Weights of a small contrastive audio-text model.
Model: encoder activation quick_gelu, encoder layers 12.
Training: adamw at rate 0.0013, 3500 steps, batches of 128.
Data: trained on melodies that start on their tonic, played by one synthesised instrument, 26041 training examples.
Rows from block 7 of the audio encoder of a small contrastive audio-text model, named by matrix and row number. Rows with one number within an expert belong to one neuron, the router's apart. Each number is 128 + 32 x the weight over its row's rms, rounded and kept within 0 to 255. All counts start at 0. Numbers have three digits each. After the name is the row's rms in percent of the matrix's.
Before each expert's rows are labels from the 100 clips, of 14976, where the router gives the expert most weight on average: "responds to" is what is common among them; "loudest" is the band of the loudest frequency at the time of the peak. Only what is clearly more common there than usual is listed. The data: melodies that start on their tonic, played by one synthesised instrument.
# router: router (encoder.blocks.7.mlp.router.weight, 32x160), inputs 80-159
# up: expert up (encoder.blocks.7.mlp.up, 32x160x160), inputs 80-159
# down: expert down (encoder.blocks.7.mlp.down, 32x160x160, transposed), outputs 80-159

# expert 3
responds to: sine tone; bass guitar-like
loudest: 250 to 500 Hz
router.3 097:053189150163156079108149099133102125147138089129140153053081121164117132089146133089137080092068123152141108136137118084122144181147114132147121141142085110106142108120159056198100094130144093117110111157169169180154190099094141133092082147
up.0 098:144118166115098171130113127174067094075140135100105126074085120127114109058159146131139128135128138100096137179159095140123120108144178148075144109138148156167166096161101128123133105154111158170101122165151127112120115039110108115137100129
down.0 096:171123087136064110115104102122151128130126099111147126113090095179140154134132160151113135123063131131106175184118115117139121136161118159118093114094165161148120148133130125120167115174140111124124128190181156155174119169157139127118190155
up.1 080:086112108129169159184131123081156078172193151125162138128178175153110133118132150171128184120124193158149119076119148127183178061206140146116098116104064147091089131124108079105152119121099119168157134114104108124155127151160076110159070128
down.1 079:047137152115125100114174125098073222196148113145122138145075120116169125148087179120097118119156116085138035104113121090167124170171164134149105125074178094120157172136145159128080183132133130165138078108120119118155166115089087166145151106
up.2 111:064114088086047146132097172141165085106162104113121147110137114130128107134142140125105144140089169137141152177093120111132156130120113056117136116170154131144177073166165037111118091173147107122158152116166151167111129129153093110063161109
down.2 108:168111115164101160111075144103163077115085141074173165165079112087175105114102159141083150170166129134179090115094121083112115145150111065084153089075159125184132079105153157168164052094138137171108117111161091137098111146096082133108170134
up.3 090:141145121117125080082079122064152150111149158139144110090163133172154076105130099126114124129096132157100114194108108154143068160094152163113115084128150136114094107108107172174112080143171077152059159148202122091097160125116166125118114139
down.3 097:068147156057167155124119116162106125111131093085165104136123128133114142105107111115098132085109105138175099137090084073111129113110043070095165132108153185120114159085142152183101140122118092132130136080180161161077092188084111125066125103
up.4 106:095170072098154109121121113103176125080110112081161147100116166126142138175118152147157150099140168101122127113126102155216154119085051098125109078075130147149140092080160111153095137125141116144044105171105179140133153108082148138118110118
down.4 107:049135155120165166129169155100102127086133037111179123119141131180190111103071113155096190077141131136135129141117159101144130085143127046090143143149154173139130159101119063169160167118114154148153137093192121175115183154106110133091107118
up.5 102:159101155140174117133096116103139139142114142135117149102145120112126131091121103119148213115133168152125159066155099144116101094086121103091140121184129130126111118163153153110145170159101110097145067157165058079173112069110131119143133127
down.5 085:145145094102107146098147106077101111148115128130084152103131101152152119082131137113155135196060082100128092147123144123082122118114188157136025103122130066094148185153139137087180179142083137106110102168111157089087075164150135095149114136
up.6 099:155107075152140120130147162136190102127106160160055142133155107131071144114156136165130150152108116119074146140150117097130083130097117121090151122149088140099112126179098157140156129128135086141105122167087116089165117068185228155172129110
down.6 088:118138092078132114172131153053097105121130135103060178132131159093112153134216090140223151170084062067114169131142113100091093131099157115119095152107130111143144131144073154105185205091170102116100119146100114079177091143141185113136123101
up.7 095:159144102144171143100133143151118121128139170171124196163098136062098143089171150174115148110206131128167183175156187180072070100088116163070198145178128172157155086132104127119148125142115149092065121160104068139133141116192117127142138172
down.7 090:186145197102088102151131166125101176071130183123109118108168106102112121125171123150104056192113107077152150148117123122154130125140142145129126086072078083119136107136158073063100095132139084108144098105059196138165117148111115104138068144

# expert 10
responds to: the note F#; the note E; tonic: F#; tonic: E
loudest: 250 to 500 Hz
router.10 089:137167104104094061134088100159123165148154147146170174072133167145124100119074097066140098136089128168077083148101092113089146121176088170098125167128115092119153163080138138182049135160156138133154131125124133144165122111131099075082096169
up.0 103:148097152116151151122114122149207092096155170165112155117153168114105192107144163116114105098097195092115132130177174175125144120107117092165076149163177174157116093159162144127125184134190094133089094098123055145125146057119156124117073057
down.0 103:115065115122120114088023117157140089094096040121125142057126129194138055111126136048175132162135152149086113171119149148145182160126142119148141150131130131193085106102100108106097102114125167109200138136142133179146097110124138128103113101
up.1 097:114133188184140052128128141107134118114129159151104128105127149100054121094116173192084140115151179118206125148136123128143114097165115209079100119137121150162199087102107096086219093148153139161121165150131050102106064153120103144099187188
down.1 105:148190132167116131175172106111134088102109121174145197099088097104090139143106102076133143116127112088122060172210105096105111135090126137094144203080143101129160133117109144096128077120185069161143101137151123162139109157111091135118146090
up.2 098:212086131168193105132106074114169091150099130102134115127182111157125070156107147102152118114121114193086145107139138093199133152126100123144124141116115139119049119113108170125130195116098103133104082125131175129084112082094142137107069140
down.2 087:073067120094096150122089094156118070082158074124129083080153117133091110116102143120141151130144073131150145144140127169170104116141089135166112134112102145086059123092123176127143196107100183200103081094148135133143181148069176157108106116
up.3 085:118095169136063151113167112135156134122171140104132150160118137157162115102157147137126085116138167057171117102131132093129099128162180116159172100166120077116124088066133176144114126097121183134080126109103155064135138090155105066113168147
down.3 091:120149187145127146131184151127157147169128104056158165093074112112103099104116116119126150089184135131169076137115100154101115181156157098178103190108191135105106199125159136125134143081121152105143143087146166114131105182140135075142102118
up.4 089:080153143159194158135178148086136148179106189163125110127095156145127127098114099118139130130158154136146133110126170155148164126144181115125045105112142132097141096110172127089088077133133093076095166070116146059130129198195209135116130118
down.4 086:141072120119086140101128132132157184147129175133108145069090103179145150130080107145102148130103176152160175115097114131119198145091177150094149097030090163107168098125109109076115127152108139105140127122073140186138119099131142163109197178
up.5 101:097111098124101150138166080190164147097147170124172110113161121111065113160160116103092103157110123138165162162159082179118171107075141155039136142154137137113203119176097076107188161191137159112114129167093103095119036097196158142151162166
down.5 108:155149119123118115053142109110108093173101127119186104112134164098109098129110146151191111116101101108130144157147100190158090083051110138122113125144045102158107093158075139119107140098170101151140120180105088075148144128162072076165150108
up.6 104:173143148134076118107139129053169159195116130143116117114135149125158110137087160134163088145125103078197100132154127128084164154138079108128161144163109155122073094125119093120128118108103104205078110146090095072140069131101139117117123085
down.6 092:103160175099079101145207130055086076113139112128147145099138088123141038160187136100132112136103159164139091107147086144117104135133130085077108107097096130070085163126198080162167183102102133179091080146120124168094174175170148095145110172
up.7 094:068093146183095121098151195147168143071104140055127123110093091146179114104129119109141118142173142116154165153120080120154120119130182170113100104095120112162166145074107148075186126128177116082105121042091154105129061196137102116113181127
down.7 095:117150134145112155156131127109118136160110125079176168105037137059108151117083042098143129117150090087090086171086153128089108135052136120088077146122138124133139142143149175137142104172135181132137117116145119106154089200135084088163137098

# expert 29
responds to: the note G; tonic: G
loudest: 500 to 1000 Hz
router.29 090:150106121045104134140141089102133149177099146162128107156157172079130182162104091086139102121124127135147130128068153112158121121151154157088155138121115063069169134185090129094090115108118164163110142100104109121096142082132083124190132145
up.9 104:147103124053118061082125148108111080153097098096074094129121140099171108117162174148102118102182126108113155059128127122198160105139174126095119121127103111093094166110145143099133199133125119115120135081084114126117148094125071094138092140
down.9 101:117133045135086154166072132083112102124131112109168110108145111200162133095119168147137100131140102055114123189081109136129160122123080082116131121037096148120104117112152073160052119133106117138114182177115137128139164123147107148059196103
up.10 094:152105081173110094039190100111148167133190172123189108112101139129081143192168098090113130110127081075163115115152076145106094131093155142182157114120100131120096102155103084159141122111141059165099126167138119112150130144123118078109162051
down.10 097:065097129091170163120076155084142084114127140144177155163155101078131160124146117186087170168122160097148170147113135109154089156112065098077116129105090084174122094162156099145131134184107126143099112104120089124145140167135119145128144085
up.11 083:110139053107127101063142156155142159075083128118083131163169118068098151182155075083108134101118099146180197129113133091137108107118131123130142136116132148106110184103158116170140154167190102174108102106119129098103147134165129120103131061
down.11 092:080145137111106147162170094129090115123119107125159158167141089110166136113122186218134181121093150132097120139064114078133098200158109085188171190133096091117120133090158099134095136117102118113171177149104112149123152157137068124170181187
up.12 089:110095121136144150141123134186118117111140119146161116110137144128153154179128169142154130152165132153160121154121126128095175122125124047128185145099147136143142130132111150141129118146182116161182057172046111131057166134067052171135132055
down.12 102:111111115052123088170160102152115170073146102162171132118150076101188131134153140181082143117093131071142134144128099116136143191174113121068145136087072128113107181130088088153096107146130170102165143165119190117160167110127071155043184170
up.13 100:184103150097148149132141138073068126154101102093176081132135173175174146163091146114179100141138113124163095066103138103118168153126133117183159113109067110075057153098111209142153108129109109181098115138068122121114136133054104159180149107
down.13 105:070112138095134172162075086062110109135085103126175112124135161085163179126151162212092128153099141122159162114137096136104165165122122059093171171126104159183167121146127062134133130170105127174119143159084115093184214136149098117169177131
up.14 082:155140075082230078117121113162097153175114160166089163186166147111134134155145130113142159158127078090172130122139104107100184085102120100127114164090177151115140120177175134162061165151162146129128058084099125090130087128109116147133129086
down.14 094:053121109101105090162188084137141117138154113164126131130134048129169161130068150133073147136101128045063126133084116110124087118122134101171134088099098063167116135085135135136120141076161115109125124111115215132128145151137138099178187145
up.15 095:141124118101135164133092145090188113123121176106131118140144137118151165145183138164135142104128165163130130124143142136152125101142085089108128151156149125052141151111149167154176190187145071144119137140075075191140162102101115122108084170
down.15 100:128127117133097141170097091106160086072107153189211101113140077191188125107142066174081128108126164088135092160093161117132161114116092097193160117115082055147131112153143122158094077086153122151131116153163190080149158162164078128129202166
up.16 091:113127148098126177158140146134080112119156128170105132130158108128080096093093048098143210151147170094111162123097183083147168166113148133100094103168136138147143127132087148114086144104114181084199162124120120147113077119186193157132110127
down.16 089:146130188100133141064150170097234161160068172087101156102171120126103133117103107190178096114197141144193126136164142152176141072120054144136124109134141161116138101107115132086156153091138138105128156118149149134138150119104135107161141123

# expert 30
responds to: the note C; tonic: C
loudest: 500 to 1000 Hz
router.30 085:076157081156092151118125113120112130111161121107111112144092142157118108088107094087082047161145106162073089134122126079072151178165160150088150164096091085142147178126173076183119107163165158123164147115151169107143194091131177141133162147
up.18 105:102077167140103124148124144097169087137082095095034102148145092146172124163148140071125143088093142096128102116160122147162177111148165128135142117125152161163176151106152148066193107106155147107130093123084079126166096130088138206105153095
down.18 104:137098222172102120139126145139128117085074171143089085176207127097157116144093115129106149093123119198116112130149118102072159108159135157168129132112144119120124129159100178068141094081138136149160121082099097134129115149166188081130103102
up.19 095:166104099054149143103153127124156126101154141133076123147101097047122096121155162153163116219169136077122132123145138145120130087082136115176189150130126114139140102135104142092124154184113098179129053127157100139133124108111152114136111109
down.19 101:168159102200152098125105143152110122161129169114098072164111165154143120127201123208154160138141143145116146111133133123161057106090108118118094122104085134136090128127124071131159202129117134075050162176098106080141120094150161164140097164
up.20 101:126121125156138111088177114144178066119208127115115149096166105185114144141147089119170135087101127149102157105125119129129126121127108168104121088143107168142171117174111095138196123136186137134075112147145095122101104196154118094163192110
down.20 100:112172076102098141073081191145097099142192117154151106116119112151139123128143109140132063166068156195070089167120125111093150135151093158121133104143168138102181117217106137129118145199151069074094149162103144146078111133139159161126092085
up.21 102:181088142114167145134126168097120060118155109156138082197108139119161192097119127103173139170129091088121134070081110134217084155135129090141100144101133149149130095160092091100083148088111151130094128140163142155164106164129141123170138114
down.21 103:135079128146161092130125083169085190130159203147088097157107066086117123195111141128115114082146155117138121072167137121174093122155133153109154066103140128061119108115074150100134157105170102088081088077090150119128164118114153157113120169
up.22 098:107072135095173170122169154091149167157127145119087099110132156118132137134124143126086166126167139097116201096225153118160095069155140109076175119124090128109092191138189182109201132139160149142166138115108111171086095163192108124097112139
down.22 097:153129165126124135161118154093145093147097082128055146110128162124122099114143134164203111130119137122122133127130067138185107187173110105100083090171099159184144104151157085156108101151105097131134085137060139109170220061112139047127124101
up.23 122:133084171055102079099147147127183079071083105134054144126228109151121115154134131109124135104126132121106149155109179115199120131169125127155116115090111184161136117148171130141111161195110057135108111147110139155105160104089117170138128129
down.23 103:136145142149058118106148116118140125115115128146108156093128131063104151141149137128152162096147063124198101168209106062104155102164162110157153148107089120109114118147090128047187086154107089173144106132099128087168150121131123071135109110
up.24 098:103133109144063139201140168144112137121133174072168109137128148092143161182138169160170122103135147105100153113123178147143155110167176147159142084130182099092104126141125139142146115109153150129114136096115133096154086160126092067105123117
down.24 106:058168085115125142162132147134157094068153138086122203113157095115104184119146106135095120152088110107138213155091171138169155095113084107148117128136068139185195123127204086123090149131162144178127113102116115090153140172107097135125117116
up.25 103:163091114169176162083172148095199119157145092154149142130187111182143076139160123134157160094096188104196184128103144156153157081147083174160089107129115171121141130122104122121141161185125095131119097129090147127098120104097123149108128057
down.25 090:151082155097107069095143130153126132119166130181092138150129118071109180105175096109076080161127170152181154137182188155187118065166148124108117130136106114135121123117112122113123086155143138108132120140079077131128179147096126143124140176